{
  "dataset": "seven-segment displays showing three digits",
  "color_jitter": 0.1,
  "targets": ["style"],
  "fused_qkv": true,
  "parallel_block": false,
  "inner_norm": false,
  "moe": "top_k",
  "num_experts": 4,
  "experts_per_token": 2,
  "patch_size": [2, 2],
  "optimizer": "adam_atan2",
  "beta2": 0.95,
  "steps": 8300,
  "batch_size": 128
}
Rows from block 2 of a small image classifier, named by matrix and row number. Rows with one number belong to one neuron. Each number is 128 + 32 x the weight over its row's rms, rounded and kept within 0 to 255. All counts start at 0. After the name is the row's rms in percent of the matrix's.
After each neuron's rows are labels from the 100 images, of 14976, where the neuron reaches its highest value: "responds to" is what is common among them; "lies over" is the class under the peak. Only what is clearly more common there than usual is listed. The data: seven-segment displays showing three digits. In brackets: how many of the 100, against the usual share in percent.
# fc1: MLP up (model.blocks.2.mlp.fc1.weight, 1024x256), inputs 64-127
# fc2: MLP down (model.blocks.2.mlp.fc2.weight, 256x1024, transposed), outputs 64-127

fc1.412 115 [141 166  87 177 112 196 166 120 114 212 115 153 178 151 156 122 114 174 169 143 151  78 130 149 142  80  89 127 130 152 166 133 143 145 130 171 121 172 183  98  76  97  91  89 119 187 144 109 140 180 137  80 163  94 144 151 103  85  76 113 124 166 131  94]
fc2.412 096 [170 106 133 141 134 133 136 101  44  97 104 154 117  71 134 143 129 169 110 186 139 112  81 177 156  86  48 154 128 139 176 174 160  74 105 100  99 162 125 191 126 128 103 169 111 161  56 117 137 145 104 178 148 116 105 135 141  87 113 129 146 121 114  60]
responds to: green glow (100 vs 16.7); second digit: 1 (25 vs 10)
lies over: screen (80 vs 34.3)

fc1.340 090 [154 146 131 162  84 148 150  81  77 179 116 133 163 128 120 142 128 167 159 152 147  98 112 151 155  64  67 143 118 166 147 123 166 110 127 207 113 191 159 163 110 120  81 115 110 176 159 116 161 149 152 111 174 127 134 130 106  95 108 132 113 138 137  73]
fc2.340 092 [138 100 117 154  96 145 147  67  59 102 113 147 112  86  93 154 131 176 118 140 170 111 112 159 156  70  59 146 183 186 135 128 127  87 125 120  82 191 103 156  84 101  93 156 149 182 127 113 115 168 110 149 128  81 106 193 132  99 111 139 100 139 164  88]
responds to: green glow (100 vs 16.7); second digit: 1 (28 vs 10)
lies over: screen (69 vs 34.3)

fc1.67 103 [137  99 143 111 170 110 125  95 139  67  43 127  88  97 108  99  74 118  98 144 112 154 151 112 160 117 138 189 114 158 105 159 118 155 122  85 133  98  76 140 175 160 125 133 141 121 129 162 112 133 152 200 110  93 132 143 145 177 154  89  99  99 115 167]
fc2.67 084 [104 176 137 111 130 107 138 124 102 186  89  96 144 122 209 115 102 172 128 144 124 129 122  75 163  97 147 135 133  89  96 123 187 121 172 149 153 119 160  62 158 135 117 149 128 139 146 119 165 151  77 103 103 139  81 105 124 142 125  84 138 165 131 119]
responds to: blue glow (100 vs 16.8)
lies over: screen (87 vs 34.3)

fc1.48 090 [147  85  95 121 157  85 111  49 161 112  32 145 101 118 130 121  79 103 128 133 126 169 143 112 149 129 148 201 135 180  94 147 106 163 101  98 125  63 115 128 130 134 160 126 124  92 151 147 111 133 143 173 104  62 120 153 175 167 129 105 142 103 111 139]
fc2.48 082 [ 49 161 152 115 120 136 145 134 130 150 118 116 149 108 113 107  80 147 145 135 142 129 152  82 105 119 143 106 144 113 106  97 193 104 183 184 180 140 166 120 145 127  67 171 179 168 172 111 216 161 119  99  73 130 119 179 118 134 105 133 100 201 125 105]
responds to: blue glow (100 vs 16.8)
lies over: screen (90 vs 34.3)

fc1.244 080 [137 152 102 153  91 129 137  83  98 172 104 141 165 147 131 107 117 178 150 118 154 120 112 143 149  73 125 138 142 185 137 123 151 121 123 187  91 171 135 171 101 134 112 128 115 148 150  96 139 145 165 100 148  91 107 161 116 101  87 125  99 135 140  71]
fc2.244 087 [150 101 103 152  98 135 153  70  45 113 122 156 107  80 104 147 133 188 107 140 132 113  96 177 157  64  74 139 174 182 141 119 134 113 124 114  74 182 113 151  91 105 105 160 136 165 126 114 114 165 115 146 113  86  90 176 138 107  97 162  87 133 150 116]
responds to: green glow (100 vs 16.7)
lies over: screen (78 vs 34.3)

fc1.655 093 [156  91  68 145 105 152 110 106 147 133  56 183 147 126 150 145  99 162 143 122  94 111 107 111 161 123 103 183 139 152 119 131  91 147  74 143  68 120 138 128 101  83 190  84 160 124 104 143  71 162 148 103 152  79 107 151 141 103 120 117 105 127  73 127]
fc2.655 083 [178 155 140  94 169 129 128 141  96 168 106 145 144 112 131 149 142 170 125 151 116  89  94 168 152 139 112 152 116  97 174 109 152 156 176 125 131 165 166 102 150  83 110 143  88 141 130 135 189 150 152  88 154 116 113 104 125 112 118 182 117 127 110 123]
responds to: green glow (98 vs 16.7)
lies over: screen (93 vs 34.3)

fc1.563 095 [134  99 107 166 127 133 134 106 115 114  40 184  55 120 135 183 115 127  83 155 141 224  71 142 149 117 131 207  79 147 144 141 123 126 124  83 146  84  67 108 111 177 128 117 144 109  83 139 101 140 121 177 132  79 151 123 155 166  79  73  78 146 109 138]
fc2.563 098 [162 162 162 125 109 150 190 134 137 170  73 137 130 135 164 156 112 159 104 168 130 145 141  76 199 127 122 166 108  97  81 127 142 116 161 155 150 126 125  77 154 146  34 150 122 182 160 131 113 164  75 133 151 134 158 120 112 188 136 129 118 160 180 172]
responds to: blue glow (85 vs 16.8)
lies over: screen (86 vs 34.3)

fc1.170 098 [126  76 105 108 165 109 106  83 140  87  53 175 113  98 107 120  64 127  99 137 124 160 104 115 131 133 147 161 152 146 100  90  90 148  93  94  93  73 106 178 124 123 168 111 146 103 151 130 114 118 158 175  93  91 108 175 165 141 134 133 143  81 117 149]
fc2.170 093 [ 97 206 125 100 108 131 126 137 155 179 124  88 174 145 118 118  89 127 181 147 125 123 158  97 127 107 147 113 157  95 129  85 198 108 190 168 179 127 194  91 143 115  97 176 163 135 171 143 198 130 127  58  91 150 125 185 116 147 110 102 134 200 132 130]
responds to: blue glow (100 vs 16.8)
lies over: screen (80 vs 34.3)